From a checkpoint of a small multi-label audio tagger: norm batchnorm, 39062 training examples.
Rows from block 6, named by matrix and row number. Rows with one number belong to one channel. Each number is 128 + 24 x the weight over its row's rms, rounded and kept within 0 to 255. All counts start at 0. Numbers have three digits each. After the name is the row's rms in percent of the matrix's.
# filt: filter width-3 conv, dilation 2 (model.blocks.6.filt.weight, 384x384x3), inputs 220-241, a 3 kernel for each
# gate: gate width-3 conv, dilation 2 (model.blocks.6.gate.weight, 384x384x3), inputs 220-241, a 3 kernel for each
filt.98 100:112149151133103149137090131118165153118132128103104123128121156119117153149089119134125141128130127136131158146129154123099099133131117110097139150120111132105131136124142141129115146151122114109097
filt.99 100:144118120143117108128094120097143144126144102126156165138107143150180138130128175107103086098078135121144123108089126108141150119112157120163111140153140108141118157149114154119122072121151153130129
filt.100 100:194165160139140126102114143077162101159146136101131143142109129130157166135142112138127168110162145095122137116138120109140120119139144120130072138105132154113159104098132086106152100071121107125150
filt.101 102:147129170103158158146123102166167112144080121141143121169102148120133127150135075112119123096117102121123123181156139130177118109146112112161095124116139132111139147129147098114137120103104072110087
filt.102 101:120131091137126112150130142127169132146121140174114124184130109095148129109140118112118172112123097161163115088119136136145116109119136141155165089118145136158148123151158133132127180142123152116129
filt.103 104:159107153137149135123127162138163136096114108104123092126109156121095115129114114103147170116106107132100127138114116124171143117094155122125111146155112117115157166116114135100151115120126093123131
filt.104 098:175178133159162137140123127115154104155132150134146122113086147132106150135128174084154153172117161110134117143148110122103173184111122139111138107147123145122165159134142153128113125096177121167143
filt.105 099:101179159153155106106122137133136087122091115090110127116125161134133102145139180139156116140137115145129178123103114123166164158124137130105135112110134144150105157160153124076131123105145122129161
filt.106 101:157173152136101124128114190155137143135100132103162108181098105130093109136122130154109164120134156139137113117149126142149128108101078118162110124115130173122126107132100137123131090145137124143186
filt.107 098:118157149109101120145109153157134105132072079133090175133164101095137132172145108129128155112103122126116131133139132146151147142104104130152131133087109198176146090202186139106112085147154089112128
filt.108 100:111135180108108112145147122171101107141140136138108125116138111115144164123124076128137118123112116134136152164107095101128053154169139090093139132131033129123130101131137100083106112211122121133082
filt.109 098:100118138097067086100119116085102106158118115114127149127124150096136122183111101088113163111134153091122140130118156113105160141146148131061150131123122155144118104118150104161109150121104160158122
filt.110 102:170110076118136148118137112130112126124090124155151132131145129085125140148139123066142109089136134113131093121163131134113106147092166124174136115121135128142124159147137100136154128110134144110133
filt.111 097:135110100157125152142111126157148106163125153153119115116096119103130143166133087148116172115126149166118091130146132131108098120144104142146095147151143152148130118133148125073131132130143175128200
filt.112 101:119109137132143091143133128144150166114155122125125157145142106160139108133125105133101128142115097092126146091126129094139122097145182117151146117129130104123145135128109109152122157101165105141172
filt.113 103:127098125118111121182087154106128135151134155137065115141101162162127102175113173124123166075118122120122098147168127105088122114131120169099133169156133113111107140115076133153143164153127140152079
filt.114 099:096094095109070089140139132098142124142162110139145167144126115130074130166068130134080104129111130111104097150117134133169126103152134095123126143149123119112154135090100111076097119120101106119117
filt.115 099:107162119122095109155142145119136095117101093125135111110105113124151163160098144136159172110088138145151110085159098132093108121168182146061086107131112122136101131114120160131149144087127140112139
filt.116 102:132160157121144122141141101125100125138107151198156129185159137151126141107105137116111094154107125126162136127155159129124136153133110112092113121112145082096126163161138144165143114104104116101090
filt.117 102:130106111145159131122180116135154163112113138165124148157105132126133133123144154146138174109131122157148167145140172129097144081063158172155084159111116135153119168107130095133128116115161151126128
filt.118 101:150161109104115150124138108114134179083138147146156162160134150131122124129132157149143119135106121142163157122093128133135136149106141115160154156124132153096118128126121127107158126129102125134118
filt.119 101:124138162134124150167158154091124109115113133100150115163160153158106130113159090134082131147109130147133179092109093147105090146148131106135080122122120170153140111132137137159144131121133140133121
filt.120 099:082157119141166124168137185160128141138106135143147120156155150126133150139102111129113113149114124127125127102128131125102157145125131113148118131101138087071072158135114125136089144147138126119105
filt.121 100:161141131133139120115068149176128171126141134126175111148117138167143139106127167118114151140141130116139112140144144152130114111093097180147125080107160156162149146134141145153150131115122176162159
filt.122 097:132126132120113085085144105173156141129123150135138192125141143137141115175125104117127108103120094148128104138122090114124128161153128137144151145109105092135101120147137140126109157134121140117115
filt.123 096:100130149126140141124151163140130158129154112139122134118158127130145134147064079090160122129144104141115119120139112128137129149182121090093154093147107147198142121131137113125155147154135138140116
filt.124 102:114104131140107128106087114140166093133135140111140147178083126116135081109152156086169138172124105145148115104138110135118110118129084112125156125089107132123127102095153116133150139105126141117162
filt.125 100:121139121122119135079125131143116152126165079158184152107154162145127128157152149081138133135115119128125124119113126155119140101110082111156160109114137090135163109108084160118154111155132097109108
filt.126 101:137097092119131123139127125154142173120099141107172132119093086160182124112116173112120095114138164116095124142117150137141148099175127116161112167150156117120169121091151131127128133106131114102131
filt.127 101:108112182138167146117091139134180105119103083124106156162111126148127128107105094182129122150133134135122145160143110148118108126119145092105085119118168152138162136122098178168140114107105082135102
filt.128 101:112110110130146135108114154114120150115142135107125125149152145140160152111094126092139138140129132131117122121133155117147148148124106135090162083127150106160140110145154107098101114142139109135111
filt.129 103:170115139128117125064141130150137154086136140138098111083120120122135127162153134120162101117101122143132160144140146149093160105158089151149136105110101100124145129138114110144125166106129128114077
filt.130 099:144104138105154130171124098138137122172111128160118136168183163103154142151117088120130130133152109139139131092112144120137144077135107185130125122141112133117119190137122107141154117152124147121126
filt.131 102:130141160152122093113126129129137134096126106138167105091094052129144123105106095092144111102148137147098146126112103139087117111150075141146131088078098109124091135135124151148077124165152159143189
filt.132 098:108094121156138146113091125163158114116139094126122126123117145167091140126152148185086098126105131156136112155141124140143158129179172113139128113119105167158140137096145159149138146152124132073152
filt.133 099:124124168104123108122122108100161118163151109129140122140115150154142155170104137146129156111124107146105137147132102109115161168102142115117112123139138068128162139164161087125091145163131157093161
filt.134 100:142118102133158125105130139117123102092126120132161110122148115104125108142146100118168154116101144126114120168131145158138126135114127153131107158139107130146130106117157053089071128091144134147160
filt.135 098:164106125119102119133084106170154090111075131087132106138130141158116133129108117147140147136164162101108115124081122117124125094117161088112141131108147180120090173138142139114141134143156126132166
filt.136 100:103130109141150163118125141112103109140088155112124080149144106143133117098101099120144142141104147136118120107118162117129141153129151104096129157111135098103093146155126131115151131132154149126129
filt.137 101:090109089138135130160126119081121156105080103148150126118117134168158107114135164158133104089098153112119127142153131127091116132161162124126152123106118118137178180122111148143137126097105085125146
filt.138 100:098117131146127149114126135157138101156092142109122112121086088132109129128122152114125145144170121140117096161110159152149093117093083124183136137108146128130111097085143135098121144152094147108131
filt.139 099:166098111168162130108131106128148130114152116099150115108139126120120135127147150161114163127087137146125116143129156112150122146149134132116176078126183123141149140132162121106125141171129135142119
filt.140 100:186147089134142108087135148112095092121091106137164112116137075103120144115116162087128141115140081129121125138137163149129099109096149116100116163137124140127065108101145079089135126145161122149105
filt.141 100:125125127143121085144141116143170138142147159108135167149126139102112125155150137128131116126104136097110122116127093112130144145139123157171184146132128133133134173162107106107148116159133165159120
filt.142 099:164062141159111137136145123147139149177073164117083116095136152119123115135122154096084105144113124159131119130112151118139080112141117137123109101112103093130127117163098128146151100128151117095182
filt.143 098:147103109142155138122124163126110105158139174135125120142101114129104138137081114104149136163117101149123114140141099138108121143116131158101100132112082114134150090135099142155157119104145113132127
filt.144 099:098166169132114130159125119128158135167141173152172139122129124177145167159143101105098102122122117136123139147106125100139134149175128090119106126146119083148101125114118107163109136126094101155108
filt.145 099:109104101130173134120122117181128158191130154140129130081140135163115144148159144123107112130130115129115125128153166087109146156143138100110125115125156132130104163133138116114090122110159110125091
filt.146 100:137141086118153108139103113103155123135104103101163159122156154146118126187087137130126126118144126132133116149138125114110114125128164136115112123127147139136094177122146113124127138133151120147094
filt.147 100:118112118117089142099156094087116142114118091138115104108175137137155147083094131120056089107130087116105106151137139089101154165101179143117133113149130108083087125144108121132098096122132127119128
filt.148 102:155117143113128111110111109176163144162096103123120156137118128088131114109104123109102154122120145105134125112112094157143097152154107176135060099134121058097165098088103098125172121132142133162100
filt.149 100:102162119090090143109114110161130131134172152138128091160144112130139145127146128126136152144156105141121141090126084166161116163113135114107116184123124095079123156124126156113148191119156122126108
filt.150 100:124155123138145136154135126150153133137112172133111126176118141133123086135130124104108105107112077138116158112109104148125132138095110155094082138113113124121137111129148140106132174111141099086101
filt.151 099:116118124145136131111132145146100118133145132108129104106122139177144126094105135095149127107140116159099116136136142114149160126111138154160169089145149090140132128124115109111142119112109133122118
filt.152 099:145137109115126111139070197166192168121141140159088154105143118164139117151145163128149141152131157116111090134136117116057087122171081164117158139129120089101122095080092122161138169145131156158177
filt.153 100:123155163115098137091095098124175171124125108137103125142115129137115103133147095101144153150086091132102107162134170104133142111126150117145095114116111159133151128123137125140112113125161129118120
filt.154 098:165163148109103113147111109102145161123145133143148165130152159138118122151132102140130093137151201125117102109105151125129113137134136093124107106117158139095142101176109147168171103124137195153157
filt.155 098:126127122104118120091104106168111060134127101138145118078117117133105110159142150126123133089104147117120153115133145128134151153165126185136143169161144061112118141138143156103101118116118098113124
filt.156 099:155118148089124120149163096127151132125147096178122165118137120100108143179097106085084111136141150126131134106140120101156175081087161117157153138112131080117123085106107143154179145143111164127091
filt.157 100:195179168159135125150115118090123173132142113120152131114132115154137171137164113112080157142145107140145136136101118163132100079119118151147145143102149149160113132172105156152148153135110158138094
filt.158 098:143153158164131109120114126102121112145160113150169152147167124127108161131154118153132117139106113114142120103078124113145171132153137145120124073137151151130159089189145138114150133190134140188114
filt.159 102:107179143155115156079097156101108128083132099128142121135125172167127125148183121099130088146090126124132159115127142119106114110140079132105165152161146142159136158100156113100129097144102146098124
filt.160 097:091108103155124151125166130142176148119169068121186134091070117147118134119125118137132161127111159107136108128148077132101136141147166134158173132153120128128092084109117116078112120166060077163152
filt.161 101:119155129122116134106119144151106124085117116131136166109131155144126146130153147135116093120100149161127107149140064130104114105131130124139120133145108174162155101182150149135165104177181153135146
filt.162 101:118163174125173144127130109153105110147095105109179110121097142130141076067129080109112136150160136135149118148109127095141120123120178135073093112108115151121148154146099115148123145145131136167176
filt.163 100:116173128113087101133150119131141153122132107121116114098114169109128124107126081137114107117128119140116158119082134130131158145110099149089131098096130100131127099110099122122163183116114140130116
filt.164 099:151149164123091118133150135188134149139131140169177150124119096132127117129124128106147137152124141128103133149111090129174179100097185121109107112118127103150135189117129150158160132112098112135180
filt.165 098:098094122072100109092117130156109124122150148151179133136121154123118108125114165151112135156144135161133142095141148157122112122109180171154147135093132122080115140108157099097114139115144142123120
filt.166 098:185134146175122101128128134091145126136097143130115105157132107095101126125142092144144162130137148127134119164110112133087123136128176170126159116132144104129116159152073121144156147109182140098132
filt.167 098:116149113148141144122121138133096122139156125136137128149124134135136118158209157083153149141131106115133135136152156141152155137171170144134174127096102136138163132167132121100101116127123149148129
filt.168 100:132075113122136104116147092104100154133137118135094123146153118174125147133111138146078204116126146159133113165106142162151132096097148150148160167114094139118126130089120177135151159133154145095119
filt.169 103:151126086134149146168177136134129102173122133089155142143119141126117108129087115190159155132106117156111117121132128117148089091146151124145113097174120155111150130139174136137096115108172121124080
filt.170 097:102136153132124126147101140145115144149142150095141083119111150146117145077120088129114077108107148139143150154146116104147150157137150173103159173116137092097101093174147121137148127132108128154125
filt.171 102:137116113137169141149130136134075132125091069149107154133147151147119126133127124174134171119135139122132128127109134129095132104172150120129154119111128163135156143139133114113154111097126120139125
filt.172 099:159114097096086132106151144122113089149158153105142101126113106159156140094143154152127093126106145112112121135059126110108108143119112125137137133149154160098098174135171105189143104094112121098080
filt.173 103:086126158166128141145141113119125119124100112112146103153132121137105121142094145184094115153106131118144160111146113105146117130098119145090128137151143143108129142132126168125172173087148106098113
filt.174 100:092119132136116099126122179132173182100152132168112158167165100174139107139123106123102139151127123123138111104131161116122122125139140092089084120151154094136136091167102145135154086147088126105129
filt.175 097:130137135170151134112091136073138140110106108077129143130152147120141121095120082098126156124141089108092106154211126108136122100110116135109120126166141107104128135100086095121134097114101147093141
filt.176 097:095110102089111111126128132134148189067101147149122174088130113137108117080140135163145140082092109125112099125089111097113131148127139125147096110147133168138139081154108135124122136131141109127123
filt.177 102:190060095106147105150139156131160119149135125106121158137164161144168112125160136111103085103095147150152144154145105181119155160160108104120122122108123156139130121143150114137152125154108166154116
filt.178 099:103104156153117116129094084137103174072129114089122158144124140139133141115103111143157149131112187132141121138136153175138121090148136117157133130144126116143123131132133146143107113145127104137133
filt.179 101:172111126101128140071123130120190116119122186162065119160135108139121129148090112127098109172146145136132118129123143111097121099111053169130129126163140146109130103144124148149125114105137153110111
filt.180 099:132130107119134097108122110095122110118132130147148110128132120136153167092098128165139173114140146125118111159121118096125146088102149118162110115126171130156144125126114131132121114143119106117150
filt.181 100:118102091129105106086122093097131129138147090086135105171111113130108162136120184089127117131128129128158113138130148158152093127156113103165147162138102115119136134144184140142133153142092151112136
filt.182 101:155151125150142120160149138204125114100080103144130076134104121159103159112138125105059149131126135150120097140121136107138130099160185100112147135115136142148137141066119156140135127137112076104129
filt.183 098:119162132138112147127129126170089132128152118113116138095112097092139077111136100125110150068130153154138097160114123144126119142160133133111119093126117157136131117138098112143142146178101144134099
filt.184 099:102108150173147148175119129131098129112145124140122112120151109157135142139084123142145173102135108157155124110116124132158139174141105138148116145170150150124142104140157154143116125130178106107153
filt.185 098:152104137139084136153163150138096142116169153152130148089083172115134129121122110143134090096113163108109109153137113102160126117131102160130141097150134155119116141121135106143130169123148123116154
filt.186 103:144134095129126135162138127153116123098146106113113129141136127118110173114096112102141146112119148141140141128125115159116086142113106123125094135130131161129112101169136149128138131176098121137115
filt.187 098:099110092124116103172113169126101114148146117083109112136164113163130093133096067087122122127136142125162136109157167078148160077112098155128128141131137163144140119096109120143089085132154103127138
filt.188 098:126159098147103123114110114156119099113146114110118175104108154150083135137141110146118137148114141087102096097082162075096097155146167133163119124157150167139122178076124113093136152140118186113102
filt.189 100:087111138171150131159096137127106128120132149129131132134166127124119112126118078113109129141172140120160127085121132139139159124183146120111102131098116109126146106093119134163151106136133119136097
filt.190 100:133101126135179158136125145132094083100091132151127096112113110100143114132114180117110145118122130113115105116116111139140138151072128093139141146148147168138124131141125120132161143086116072100115
filt.191 102:149148159136121164114120094108088155151136175112099132125149105147135101100125116089129158117109148128136124119115170148132114106116111061173124123130121132179114104133125179135154108146147136135138
filt.192 098:100136140109090124130173159138144128122129105106085149117142099125137094083121164139114130140124151145101128151123084105134136083106099124110112110154136113132153160179165166119145114107109082118136
gate.98 097:161149168105099147080114115133125110156179105141098089220144108138129089113130130110136147109123139145095181107162163142135134124131205091159138125133122149132136138143137115131139114104109115124153
gate.99 098:146136088164122168168140136142092115177191106115135141171164111109128090134158144122147136142126142103113114097125141152141143086148110070134122134185150098121158153131115111126135123108095187184133
gate.100 099:102155156141135130117104126125148081077135106162138162104135150137129161148107164109111127128131106142168140110105101139147144134137141083090118151126138146154132132103171106134136133157112160134126
gate.101 100:088079141114099130128132106133114130158157125136182131125142094144121099094173117117162153116103125111119157145145102104148129111136109154108112123132144061152153144093163167162134155136112126133109
gate.102 099:103080100169100139130138129095100078089135104126157182168150140113135143160114112110176145142104130124103106104124151119114149131132104176132121124139116108116134117125140161137119154112127112120134
gate.103 103:089151128131151145159155160146119152115158157154110153132130139144101089122133107133120099102119121105118104114167185128075109130094097141118136133180125113146084109115114126118112131136158142161111
gate.104 098:106135149124138126127140103118107146138133158162121119103152117149134138127133093162125130098141141117130148133132083111146097138131180123132129150079111138129188123142136157119128138175138102057129
gate.105 099:137117154124139106158107126143159123117105104132140148099156109126118148131175127146088120128151138120108146142137156166131126107127082107146110113140138144105113142139112114116117138145157102142128
gate.106 100:153102093172159116108135132182126135157146127125110128183146135147110144086143135132170116126093173116134095128127116115125115151193164101156117127098109153175100116122142124134099094122119162116145
gate.107 097:100121091135110123137161158141123116155167113145170117127112090137141146157180106106112129112152120104105089137084118114076129122109101119120121147099124156135123106100092112165126122107125147097126
gate.108 100:145124113125123102163136119160127133132094105163117122117131133143141134133153164109091129111144133116139105115081168127124130187161155182104093104101136122145132164170121157156150147148139102109151
gate.109 101:085088134156138134132141118145122153157148148161099114112133105145153101132127169131119096119106138151129116137129136155113142073098147124146093101128150133134134114136115142146134123131098147144129
gate.110 100:140170143135126165142146161131128108142156148111116127152178171154162164147155124103061133119121116114129136125121105126114089093145147137099088149154164102130158140107115130123106123073097152112118
gate.111 098:135122114101122089129138110123089149110155116112122139102139141125087121133149110124104154101106108125140133129143130109121122082105138108152141156123109120086093140145135162129088116148134104126065
gate.112 101:153124162129153138125172144111116131178163110122120113093142096135186126142121117099113121139140127125143126116131140165106114123134085108128102151158129145126139135140133138125122141105095124160149
gate.113 102:166133143131109119146087098120172173096138151128114092149097169116086130124149120167109118141139188143138128081128135123094130129124113107125106129089103121128133106142097143145110142118085140127136
gate.114 096:161160179124128137128111139137126124087131130135109112130148133129158134110056144123131089135154112149143114096108083141157135127153143109111147098152117153140127131144192069158090166129167140128136
gate.115 098:145176090167144089168127170110133083129109087105149147098168120118111124145085116167121136140119081106153116120133137154139136098113104115140120127074138131122116094144134149119109113135162123141130
gate.116 098:085114094120121131107126151120093141104098115156152110095109145139156135104161137160089112138134140132125119099133115135155135152115116131171107143147119161134173155105078185122110132117107124105112
gate.117 101:097164115116150117102162074124139089113128157131122149131135099138159140122149084140174150151117129119122110152146150089159134114098167110098156173128118128161069129097152134127096129095103102164118
gate.118 102:128138092090145102140123111191130124096129158145082118091114139113114126116105125138141120110122154127118122137110122110132140167150134102126092137094121155133164095110163116165163141098126150127122
gate.119 101:120133129156127143128135115135117110137142134148128162132159135135127160124163120083135146116127150118128148098112125144147121150187154110135126137122096140121088121110105119113139151155153116105145
gate.120 101:188112135132101120084096121119107107135132103086100116102146101129122137100110140129074106128113134125115099173117157121112079166164188121142131168155131158120107119116104108111148138178152105148126
gate.121 096:123154118113136149130129107144146175110127174130181182177118143130141110121125158124174114115086117172128119113101121174188130155162145104179100166133125143093130109107140132094167124123120096101162
gate.122 100:130143121117076115084116101130106139129158162112157082081142118124107103124131166115128107124151129095135134154144107137132113128104162144130166125131115142132096110110164141152114125142159129129148
gate.123 100:148192134144124129140161099079069118086122114098106108095122133118196131094091124123116124157138144119133142101094103111100105106113088080129136146131144141116100115120140138146120129137127108137154
gate.124 099:144147129111120135140105103186169101138110128115123152135115094116140085137131124176135072125145149127104136161176059148114134084144102124128123107165160146085131127106134144122142112132094090109116
gate.125 100:104107118103102107144127097180133098089137150119144130168124174121094117135069107134093113119130111100145110109109076172075153105106110154130151141135114116143161092146085123130130121106102130087111
gate.126 099:131156141129113101148159162118185116110117147125139163121119130107118121149111134127115138129125158118130119127129100139131155163100137117111116098114156105119160179135149170171131154103166056113075
gate.127 097:125134119142148159114136147106082114128117151096133105117129102138121145078089131130105157120125134127140107132117125139147121117141133070120164149125148118101110080132144129145163134142154164139078
gate.128 100:176124112206145124182186126142104115137161167136160164127144107149113136120082135104164124114125106151124115146099183127128156113069150105102180152148115123164171148150172150156120094079098139151122
gate.129 101:167127121129100134124112139131139136136141139137111154151136133149126086131129140133151138141114088133131139125179145160115156107176142132115116159171181148160140131143134132122087116143130142135158
gate.130 102:172184139137108142146116107109132131145086100108132129090161151115112126074129124088088102128120143131131112124121104125171143141112139097108140103130142148128136127115147114165125129112070131140150
gate.131 098:088110165138128140153087113111129184139103159141200164142131145107151098130115156152124109115119128127124103133147174153118173192179149098099160117099131092112146124124111098144135111115123128156138
gate.132 101:104112131129121123084129109153142164178115180143150129142104116121135159171150104103110094126135134110116110137154122102145142103091162160114167129140111114147111157168172149126152148102132101133168
gate.133 101:094144139147130133133146126122095089082097147178119129143129146123127120126127142084159120106127116163110168151108122118124122161152127162094132107101115093089083157115141092112129132126115135112135
gate.134 100:061100133137109154128126146114123154156149139136117064103121166098143113174154153148130125133096148110122131158153140119108117090198106152069138123114111067091105087117112137151171111105114118126126
gate.135 099:152146154122156137124110110136111118142104146122129118103134126161127120106129129087110156114135102100144134152125141114147117083153172107131137124116128134131122120143180129119111131108084187117128
gate.136 101:173082116143119144152182129101122094153146155130106115131135099116110116129127107094136160149135122117155149166115140120128127134127212110099173119121117092113122129137172088139134181173176122116091
gate.137 097:115088158128155124128116114133131106153112079129097156163155097116151100077117090140125155165154105131111129163126135112150131097119064158134151096138128070139125126108114114115101108111105140117110
gate.138 100:158140154149132132103128092091120132127143119167111121132133096117126143086134143136150150144113129093121090105136134137127134136188098128140147126102111126103138115087136113108093127156103143133124
gate.139 101:136120098119106119132154120107150138139142166116113114139124097127137122158121170111125120149122157146133110131104117126115125189122192121076160108114125169113108166133109138133119138152175119110084
gate.140 099:138136144138118126090153155137133144098068127124126145117136114135157114102147164136142141152168138122156124133125129127106118136102128128143168091095073122122118142139109175167138117128130134170111
gate.141 098:115179116096138137113108114176111120135117135128139133096137141116146148172112149151084145148152139133128144151128128095130073126093153156127130163130118126099108129146158115127142140093144117154116
gate.142 100:141100097160124099123133151121126151145102139134098094127078143146164114113137113091160181135128200158136160131129138119155124133096167114130107112102110126139180128079126118098103137136109153134109
gate.143 102:104130137140172181124194179131088161117129157138063145134130106093088130118158109145163130114134126144094107127162093122146149144157106125121169121151139087147114093127140122076118127143142079161145
gate.144 099:156115123177172162143165110108135100102134157112084119123130125107118141176201123181163140139117144124133116122145109108154110113140116166191130120139089159179136089124052129104146151147133127116147
gate.145 102:133140122118100122153142143099128094156126173147086137114146108110104093110160146085138147119158118155131127110170137116126148161090084109153138122116122135098101145141106152169130118153138172140118
gate.146 101:165125109116146160131125144126147141138102108168119125136131159105172147155109130117182160148150152138117112104134136150139109143181105140092135130122160105148142135140109110166131139120098089124120
gate.147 099:141113142159131138142118141119078179116169143151191139125096142139099101123127145171162188117123109127120140140143111119117132187131129162140118132159141133124111110184126150135119132162125128118130
gate.148 100:118163143123160137110127145137138144142147143151106186130114146137127134119084133104073123125130140141130151141114140129133126099128137128126145093110084122149097168152141144111145131149135130110110
gate.149 098:101128089132148145135098130109179139129128122135151187172146103121138148093142196135133135135150131112138115122125097107100115087058107109185119141157126132131094123120080117150135127128092105079130
gate.150 099:129139144126108133121123101187137111144100114099089099161170126138142152085077100151129148124120133138119125130107094149129148162122113108115149153125127126138107127114094103130097116126154152118139
gate.151 101:131129123131140098166118141122145146129130083098145106148147105154132124087142117151116114141181158102107127118153154084085098135131131072132168134126155176101180140161158097137126139165150095132110
gate.152 102:149099167131129113152078150119145127141148098100181131100158158143139141136119133116103120130149139139143128126119142099117110154191124165111142113121112145127139140186167155129128151117114102154120
gate.153 101:122101204109133153149117120114109096175133173143103120145133159160149160156090130126105114108122136107132117118145128112130103081173146134113091153177109159105150177152116118112099128157148091145138
gate.154 101:112109128113153114126114115139131142105133078125114165102132094141146103143102080160147132119122134108112131139128153110134099150145124195151121139121101162113118096092110170110121158161143150177178
gate.155 097:113115103143159140109111096160153151105121129123104108108167156097143123154163149146094143102137133130127113124147127150152142151186138133127156153142120098123104125142135152188141118130128160114149
gate.156 100:151114169118117125135162176076117125149148170157114174098156099107146104150150156143112151140161116135135143122119103127140192128139158137116088133151150170132160163154128144114148132105168095103110
gate.157 100:186090144118133124095166149100139126128144157126124110094135155179123109125111110088135094154126138107129129136117090162110088071115116122114130180116142156167117100118171158130154153130139126129114
gate.158 100:168172117124143140144128108129119182142140089154134149157115124152128133125181138154157127169110150135106124117115154106132167106162167132131161096122119119123154160134109151110161139106145122139116
gate.159 098:133121134141146110118162114124142143143121109146096166101116118109086081144128095070125115149113083127121116116121088177093097127141086139123148125102126122131140140131108127106103120128140157146087
gate.160 102:131125135122112131110127117144124124161121100160126109120166176134144124126161141141140055119139149110131163126146125092125114175070124076136099127167110134092128094120071103156132127122113156160151
gate.161 099:140192129130166132138140158120071132147146114133124140153105118156124105128139151116090142137122174128119158152126089140145148136122107096135175132119116100132127121155181148151154098110131123138126
gate.162 101:151147095118128152150140064104099086105139098108139146151116113128110107133086161146144151114178153141137137126112123162166133176113105132130082089136105130150102153157127149110121124135147164157158
gate.163 099:179162144142146165106149128121133166167178130101128121121137153149096132078145126117133108132154122105130090137089083105149118156107172122147128148103121190105158131096134115125144121107122148206199
gate.164 100:172124170142123122176130158124159150075104136115107138121081112087121126117113132148131132126131098136109115136131155141143133102127170169108132128140172071166140094128122173124116134160122147164160
gate.165 100:128108109111124123145113102149137159141142133138115148165144148152115107119126132160126099134111106143112157114134131131148139104079105168162168150130130146122125141148073126122139138124173149205153
gate.166 101:112139106137130146133126091132153138148158124123130103139109117148107113099151162135136114135133112136141158152115144134151124108106115170145194085073133141107117167165124108148157126103117112129125
gate.167 101:155107117146116134101105102123139121149118141115121132162159146182161124142141117140144108132100150134143158141122122100151164104105115135172138133139104115185109145134193149136142124142119083135095
gate.168 101:071146178163138093097152162111134133129156123098109150125152112181115076117081105132130157083100102130131113146135095119122141113122092160149145156130100094129098129146102099145160129116113105142102
gate.169 101:168156131119136138110095122102109126134171133146103136144146145119115145138174128112094144135150146122122125105124102122142135151187104120096207111135138115118113145118130134090110113155151146136097
gate.170 095:103092079111128149166136130134136124113128059193154088143125162102101117150139170136096114145144140114158123115118121126133128125171107113127136119100105122114152115119196137178113144137167111124179
gate.171 102:125141145136109150157122153112113114164165097151142153116162122116095106121133168161132132129113120145097125115147143135111109121109161134143123104135100177120166132114114133097117089149143141156175
gate.172 101:135147150099128119114157165155078151143130152089116126154112127151127122157161170089109159133158130149164121115149099129136151092164095100151183110096105162130141081118114104124127152114144128146172
gate.173 099:148101173135104141136103100124124165117152128103134090135108165127097152141104110156097097111118139134155128131116099151158140133100125153072089129106128166124127153103147114112132140177173155119119
gate.174 097:131124108153130153089072134116151114139110169112124132113160087130145117106173104085108131100110127167140157144135107118141146149164137186164145187163158129103121113166183150167141155128128106095098
gate.175 098:109125098138150129102089121101160133116149103140084087202174109143142185118119145144129103119143115105125159137124109150128120117120126185160139128095100167131134123106126108128095145141159111137169
gate.176 101:107122098088108133144110134115139193122107164160125110137093119147097151143103124105109133130128094158135152132120147121156137154126177114153070104120073144157128098105131142133146153111105127140174
gate.177 101:090099147172132116122120127142154129115131156131140121119083151086139182128104125128132102125129139135138105144172122090145107126115139126122074100120135138132143132146151155139155128134105139110144
gate.178 101:133093108122079163166128151128130145122141093102147096137124126140112133079136105126091162135144117137136106136154146140154148150087101131151111126148147134121139112105126175153126074124095114176154
gate.179 102:120108127151148111080154102159125142121095151164107117118149112148144136136150132051146116098129124145115161136124099135132128134161171160119133098129130099179123148098128140156147098139130114132171
gate.180 100:184169148129104128133145190136122160099123128092097170144096112120146086122135139118100126120121115091105102155139163147154154124131095154172186127173123094119136128123149142112122126131126110158169
gate.181 099:097154140144131101136110132114101154141177115109118094129134113114125118143129166143133118159104141124141103131136158144123155121092128106108100124107145101147139137101165187132121107144127127127096
gate.182 099:120134131132131121148159130134103149141088086124128153122157125103101122151140117069114168167110132169142123175123131102120118059130102109134142148102065126149107130138148100167108143166136099104080
gate.183 101:124069152125160164135131181116140126094124164157102108167131094076099121142139161124124094169155151122127111159144145137139120109113065167135139172161122098145097117102139148107173112091139108115127
gate.184 099:120155120098137123118155180140121169157116125107129148134127140139105130121139123136126135137143109105078127144126174086095121211118124141101119148152121115150133109091098130115156131134147150194153
gate.185 098:122157149094127141143117139140121112078128133114104140112081130112148153110131134080131154117167133122135124164124112137115126130094137059086091112100071117100128127074098140145155128125139101162115
gate.186 098:156128126162147159168144100103120146093123122163115152119166173127125115161080106168119134142145121101138134131122140158183120171125121105114149196160131127160152142128121155111131095120141159158101
gate.187 097:184169108138112091130152128099137132116110111106146109188156082101091110193108141134115180120144101166148115112127150109161141179115103163109148113094059118089165149152120144143146109126187144162173
gate.188 104:161169138119142109118128147099150119168122124126101086162160150158114135099168116154154078148126104140137130110119102133160137136164090095134164151188119087109109176134149138142140099123118111084115
gate.189 103:115118137157109149084129098114098110130110121132133148115140153150148141145154165123163141146130138086136134121108133109152126133145138078153129149090121171097110151103106158122157140157154173193126
gate.190 101:134108136142084096121112107118120096099097166126133083128105137154175129136129124167110155155106099152149110134125144139125106166145106138119131096102092126116140132157179170157124173177124115115144
gate.191 098:113159147142126125136117146092153096124139144122078095126129151112074132174172169111096158115120117139127137165144148113157131113115122139136137175155153088126160130143148140134131106134154129112149
gate.192 101:125151144136148139114110130146140097123126128111138096104150142110110148141138181148136162086138128117146174139123114110114138112153083158105154126125133137117129160138136121123144118114100114145125